A small image captioner, trained from scratch: decoder activation gelu.
Rows from block 11 of the image encoder, named by matrix and row number. Rows with one number belong to one attention dimension. Each number is 128 + 32 x the weight over its row's rms, rounded and kept within 0 to 255. All counts start at 0. After the name is the row's rms in percent of the matrix's.
# v: attention query, key and value (stacked) (encoder.blocks.11.attn.qkv.weight, 576x192, the v third), inputs 0-95
# proj: attention output (encoder.blocks.11.attn.proj.weight, 192x192, transposed), outputs 0-95
v.104 102 [111 125  98 125 139  86 124  82 163 119 104 169  96 137 196 158 102  73 177 164 171 152 125 176 122 103 159 143  77 136  93 101 133  67 188 118 139 155 140 106 121 109 103  86 144  61 120 166  96  87 132 109 136  92  73 164 157 143  93 115 156 172 193 132 164 164 122 171 116 162 153 126  99 152 108 104 138 156  82  95 125 174 139 110 107 110 156  41 147 136 134 154 149  92 107 160]
proj.104 098 [135 106 153 103 107 125 162 155  98 125  71 114 164 127  94 161 162 162 102 119 118 134 121 102  61 135 114  70 147 112 153 140 100 181  56 111 123 152 143 136  78 188 137 143 132 221 156 135 168 180 111 147 121 175 170 174 118  73 177 125 168 111 100 141  76 102 140  77 145 116 153 137 145  78 114  89 142 113 202 134 119 105 105 121 174 142 114 170  78  91 145  53 118 162 123 100]
v.105 097 [112 129 149 135 102  98 157  68 146 123 249 177 109  67  73 149 143 162 127 173 168 115  96 168 188 123 170 165 127 168 132 158 149 134 131 131 150 150 174  89 153 152 149 131 109 123 108 145 145 104 163 147 128 120 122 138 143 183  91 139 131 161 142 184 116 119 136 141 164  72 136  98 141 109 122  32 159 145 117 157 157 115  75 110 144 153 192 128  84 108 180 152 151 182  81 136]
proj.105 096 [163 178 133 149 158 120  99 181 117 154  87  77 141 178 160 117  89 124 121 104 116 132 122 137  79  97 117  36 144  82 115 139 131  94 112 116 129  98 135 149 125 142 101 155 174 133 173 127 100 160 121 103 137 140 143 125 124  56 122 130 133 103 129 119 137 135 100 116 122 152 170 173 167 102 134 255  92 117 115 138 146 127 146 163 102  79  66 159 116 114  90 102  73  93 129 126]
v.106 093 [ 83 141 125 164 143  74 141  98 153 165 107 169 135 120 114 112 144  98 129 107 135 148 118 106  87 177  94 127 164 176  97 137 202  76  91 154 131  95 136  99 112 143 191 162 147 103 106 136 141  92 155 170 118 120 172 179 111 176 119 212  93 111  98 104 104 187  99 168 113  92 160 146 143  86 175 130 145 166  83 126  87 150 103  88 131 103 163  90 166 102 184  81 142  86  95 123]
proj.106 093 [125 103 124 111 133 146  99 189 136 128 172 111 149 146  98 104 141 157 126 114 101 104 102 156 156 103 147 130 104 128 118 140 119 104 133 114 113 168  95 144 167 143  83 117 132 118 127  90 193 168 121  78 101 200  87  98 176 110 159 109 139 116 164 170 103  68 142 106 126 135  88 144 127 112  68 174 135 108 140 139 107  86 184 121 147 140 156 156 149 143  85 148  99 194 107 137]
v.107 099 [113  73 115 172 153 146 108 117 119 118 135 207  88 119 143  91  81 146 153 118 157 175 121 170 123 139 123 117  62 123 104  98  68 115 156 123 109 147  90  87 186  75 148 103  98 175 124 126 100  71 143 151  93 123 113 168 202 117  78 150  84 149 163  86 115 113 118 111 158  92 132  92  87  87 144 179 108 110 107 132 189 116 130 123 151 162 117 155 129 122  88 153 123 149 147 164]
proj.107 102 [130 178 137 110 120 152 153 119 111 124 127 117 152 124  81 147 192  86 117 167 108  94 175 114 118 150 163 155 147  80 146 105 162 156 143  96 157 132 137 177  40 117 117 138 169 103 135 147 195 138 132  85 118 141  86 130  67 149 184  85 175  92  85 122 113 122 146 166  89 122 118 137 149 158 176  39 123 181 145  76 128 148  99 126 130 116 130  67 146 140 180  73 142  94 109  89]
v.108 102 [109  85 110 151 123 170 107  53  78 108 158  65 136 151  83 124 192 117 147 109  90 105 182 123 193 146 122 139 172 131 127 120 102 160 148 131 118 145 134 143 116 121 172 164 168 159 135  87 192  97 142 111 112 191 126 163 160 109  81 122  86 135 139  76 102 158 107 177 149 113 105 117 123  75 131 150 113  96 171  98 136 110  82 107  86 130 105 124 113 138 124 158 116 154 152 124]
proj.108 106 [166 169 106  64 135 150 103 187 138 113 135 172 108 112 167 136 104 142  90 137 160 151  73 144 123 133 127 128  74 126 143 100 108 169 116 101 163 130 122 110 124 130 128  95 173 117  94 185  52 159 157 131  88  67 133  41  75 161 146  90 109  78 170 145 139 144 185  79 140 170 159 152 141 147 163 122 148 152  93 168  80 152 167 136 150 146 132 114 148 159 117 137  83 159 119 155]
v.109 102 [123 123 193 109 137 124  99  99 116  94  78 124 112 119 118 111  89 164  72 137  66 101 163  99 167  87 173 137  76 174 158 151 105 119 123 151 137 146 104 125 142 167  86 148 177 124 140 204 104 132 135 111 130 161 102 163 131 142  96  88 109 223 169 105  97 164 155 156 137  98  94 112 110 151 145 153 113 141 151  96 181 126 135  84 145 123 108  96 136 118 145 140 121 138 186 132]
proj.109 104 [155 187  73 160 133 105 165 132 119 141 188 134 139 147 156 124 120  73 158 140 154 136 141 158 140 178  88 121 191  67 120 133 136 152 132  96 125 130 128  89 153 114 167 149  96 159  93  92 161 141 156 156 144 145 175 143 132 130  97 122 120  65  97 185 139  75 148 102 102 166 164 151 152 161 121  69 105 108 142 115  92 138 102 177 119 113 150 171 135  96 109 127 105 107  90 112]
v.110 112 [ 87  84 161 213 110 172 149 145 146 143 127 141 158 108 174  99 146 136 101 118  95 120 160 106 143 123  91  84 141 142 116 123  56 128  96 132 129  93 129 187 174 154 151 127 122 143 185 143 146 123 116  63  82 183  98 177 138 172  87 150 116 163 148  81 119 123 108 134 239 119 134 157 118 148 131 146 171 143 160 153  87 147 115 136 128  93 115 128 121 161 109 104 188 158 161 137]
proj.110 112 [142 144 112  89 143  74 134 102 135  81 139  92 128 179  91 116 120 132 150 153 165 128  57 109 176 154 192 188 138 121 142 138 203 140 160  85 172 134 135 106  98  66 108 145 137 150 106 127  76 155 195 162 124  35 144  65  52 119 125 109  98  93 110 150 104 160 115 130  43 117 146 123 112  95 126 100  95 109 121 131 181  95 132 102 143 151 127  90 146 100 112 184 141 133 117 142]
v.111 102 [ 88 125 149 106 166 132 145 109 139 133  99 170 178 174 154 110  98 138 163 116 115 145 135 122 109  78 110 103 168 120 188  97 133 123  77 149 116  57 171 139 140 155 115 124  88 154 124 120 168  88 151 168  80  59 119 158 152 143  84 140 129 112  78 112  77 158 155 140 118 210 124 158 106 135 150 154  94 140 123 100 112 121 127 179 150 125 212 148  93 164 175 162 124  92  67 118]
proj.111 100 [146 156 159 140  94  95  77 140 109 111 136  67 111 163  97 133 106 127  96  96 161 130  98 158 140 145 154 149 132 142  94 126 123  86 191 137 134 119  95  75 120 125 102  87 150  83 142 129  67 151 159 141 171 141 122 100 149 108 155 108 154 156 143 161 133 117 111 113 147  90 136 123 136  50 131 113 138 109 175 164 121 154 146 116 125 158  79 149 150  73  71  90 136 173 154 130]
v.112 098 [125 148 150 111 100 118  96 155 137 135  98 131 147 193 116 134 144 152 118 190  89  49 169  93 109 142 152  75 134 161  57 116 173 108 101 134 144 161 192 129 130 112  86 110 166 166 115 130  58  98 115 118 124 146 126 147 121 134 104 180 114  78 146  69 154 126 109 171 121 166 184 156 169 131 186 166 128  91 165 144 130 154 113  95 161 152 127 113 109 169 134 104 173  82 153 134]
proj.112 094 [138 103 141 129 166 131 147 132 120 136 106 107 106  52 120 162 133 122 107 111 147 200  82 147 160 113 142 128 117  79 158 149 163  87 150 128 118  86  87 142 109 189 144 190 115  82 128 131 193 166 149 130 114 138 146 117  97  91 117  78 154 161 164 168 116 152 148 129 107 100 124 151 102 162  89  63 170  73 100 113  82 122 124 104 121 115  61 134 124 121 131 135  91 120 155 127]
v.113 101 [164 143 146 141 119 158  76  85  81 142  81  86 141 157 128 142 109 140 155 125 132 126 140 145 140 106 168 177  85 137 191 135 161 152 180 143 152 119 135 104 118 162 133 123 136 119 185  56 102 134 147 120 137 142  96 119 113 153 188  88  71 104 155 162 127 172 110  85 105 121 154 152 147 129 129 179 134 137 160 159 141 128 187 157 145  98  83 138 108 145 141 133  74 166 111  94]
proj.113 106 [115 101 123 135 107  71 171 169 178 101 141 146 109  96 119 151 147 123 134 101 129 135 128 183 114 150  72  99 186  98 111 108  43 146 120 111  99 134 102 118  88  80 152 131 131 169  46 145 111 117 123 152 112 126 111 117 141 130  62 183 141 130  60 100 150 122 176 166 142 150  87  97 112 139 141  94 182 164 113 101 133 126  94 118  82 188 175 129 163  87 117 148 161  90 142 167]
v.114 097 [112 165 140 187 121 156 116 118 146 133 137 107 129 160 136 138  92  97 164 148  97 106 155 178 115 154 129 181  84  99 134 135 113 137 164 109 172 181 113 112 133 121 136 114 164 120 173 178 116 118 159 102 124 154 107 134 132 114 124 116 151 167  75 159 121  93 169 133 143 124 119 193 156  76 135 118 159 119 161 154 135 170 101 163 117 148 125 148 140  95 116  97 112 161  76 121]
proj.114 096 [164  92 109  79 192  67 102 126 120 128 188 134 126 140  77  89 147 173  81  99 159 135  72 119 155 125 128 131  93 120 153 122 118 108 164 118  88 109  86 109 132 176  98  83 109 118 110  96 130 156 118 175 116  76 124  99 116 148 119 153  84 121 162 139 129 154  98 152 127 206  88  65 103 178 190 177 119 159  74 156 142 122 151 105 135  75 121 185  99 176  72 132 142 111  97 111]
v.115 086 [182 201 175 106 134 129 148 155 149 133 134 102 126 145  95 152 118  73 159  92  69 105 117 188 165  98 113 117  91 154 118 122 158 195 131 111 126 119  89 160 127 152 146 117 134 159 119 180 101  31 127 143 135 151 117 205 159 136 128 155 137 129 172 103 115  74 125  88 126  72 159 137 134 116 147 102 137 120 158 139 162 142 152 152 144 119  92 180 166  95 175 157 198 108 186 175]
proj.115 085 [117  96  88 131 100 174 116 133  88 129 126 117 132 108 145 176 156 142 113 162 141 184 205  72 139 159 134 130 135  78 129 111 121  78 141 133 126 127 204 153 129 114  96 155 134 118 136 115 176 164 103 118 106 101 163  53 117 132 110 152 156 132 116 107 118 104 153 174 140 191  75 125 143 184 134 144 110 156 156 129 125 121 126 199 142 213 136 131 114 195  92  78  92 130 102  35]
v.116 102 [112 112  71 154 138 125  96 114 136 121 188 147  53 162 135 156 105 110 117 126 107 126 127  84  98 137 189 138 155  84 133 146 147 170 169  98  94 156 110 106 132 123 151  78 103 154 133 100  36 149 116 126  98 175  81  96 121 154  79 109 109 131  81 131 150 149 129 194 171  87 141 138  80 137 198  94 103 102 138 134 128 122 181 125 105 161 131  71 113 108 140 102 175  97 167 142]
proj.116 101 [122 134 154  88 102 128 127 130 151 122  50 133 185 104 105 127 170 169 131 143 162 132 157 151 150 154 105 106  89 190 129  76  74 103 121 159 197 137 138 115 119 123  86 163 138  77 103 178 215 100 119 130 151  75 146 136 111 104 161 137 173 122 190 135 112 110 145 122  87 137  76 137 128 152  84 121 152 133 159 113 138 110 106 114 138 138 144 147 159 118 144 106  89 141 107  67]
v.117 098 [137 100 151 113 111 136  99 138 146 115 112 104 118 137 151 156  76 140 103  87 145 156 141 132 167  78 139 139  87 157 125 109  82  86 147  84 148 138 144 143 178  91 115 119 189 143 165 170 100 118  99 120 153  92 147 139 157 134 106  72 137 127 164 132 144 123 135 133 123 165 136 106  81 106 148 151 158 159  81 190 136 138  66 154 144 104 120 123 146 105 106 137  98 110 162 137]
proj.117 099 [ 98 167 140 122 136 109 162 135 152  92 132 138 154 133 158 108 167 128 196 151 109  82 125 180  90 205 110 156 217 109 140 120 154 158  93 129 112 127 153  82  98 129  95 138  70  95  93 124 184 144 153 163 136 150  57 160 120 134 146 202 132 121  84 116  96 150 168 117 106  59 124 129 151 133 112 132  86  97 176  63 126 130 162  67 133 136 140 151 104 127 142  50 143 130 138 131]
v.118 088 [110 175 156 103 124 135 105 151 172  76 135 132  52 156 120  79  83 151 122 149 145 132 104 145  67 112 103 155 177 187  97  80 136 140  98 158  86  86 152 105 142 114 176 162  71 127 130  71 179  97 101  90 147  52 109 142 100 130 136 135 113 103 170 180 148 115 126 121  82 124 106 143 103 123  66 144 130 190 120 127 124 139 167 168 174 146 169 157 134 173 166 189 106 166 157 129]
proj.118 095 [123 125  67 159 165 116 141 126 129 140 124 115 165 122 100 169 154  81 161  55 100 147 124 130 177  99 104 144 109  37 142 144  77 118 148 143 141 137 132  98  75  58  95  74 186 117 138 142 113 133 118 158 116 194  95 163 182 160 134 101 149 116  97  80 101 104 121 110 136 134 171 102 135 113 133  99  74 130 165 145 181 145 146  69  58 137  98  91 120  59  97 126 168  95 162 102]
v.119 104 [107  69  94 126 122 139 125 139 136 108 142  99 162 118 148 104 161 133  79 162 138  86 164 121  78 123 100 146 131 137 102 109 108 183  43 109  96 151 112  73 143  91 164 111  97 174 166 106 148  93 121 133 173 115 103 137 152 104 130 149 205 125 101 172  86 130 152  73 181 188  97 105 129 122 162 152 119 132 143  73 136 171  49 170 118 169 118  92 125 103 113  96 167 128 112 147]
proj.119 099 [126 136 162 147 155 122 116  96 117 131  69 182 137 149 131 132  85 144 145 134 133 139  87 154 187 126 138 124 119 137 107  85 177  62 175 183 124 132 152 168  81 176  82 126 176 129 103 129  75 103 140 192  77 155 165 152 104 129 154 145  72 159 144  93 180 104 134 186  94 113 139 166  59 112 107  84 102 123  88 167 122  94 190 153 144 104 152 150 144 191 141 131 104 134 130 118]
v.120 096 [134 125 156 104 129 143 183 131 140 130 145 169 168 159 112  99 147 111 119 166 136  95 130 100 182 185  89  48  96 100 124 124 105  96  89 128 167  64  42 178 107  96  40 123 111 155 183 117 152  46  74  98 165 187 142  69  94 122  82  90 157 134 141 164  95 158 134 196 122 120 117 119  96  83 167 146  92 113 153 122 186 103  91 120 110 108 138  78 110 107  98 141  91  94 137 102]
proj.120 094 [105 115  99  90  94 130  64  88 163 155 116  15 146 121 122 184 102 150 162 133 117 150 112 107  91 111 160 179 153  94 124 119 170 173 208 137 108 142 175  77 146 117 148 176 150 112  84 125 109 194 197 159 100 134 115 148 175 125 157  84 119 116 154 100 129 133 139  96  86 101 149 106 201 130  94 112 123 126  63 152 102 155 192 117 119 170 158 167 182 138 165 111 112 123 151  77]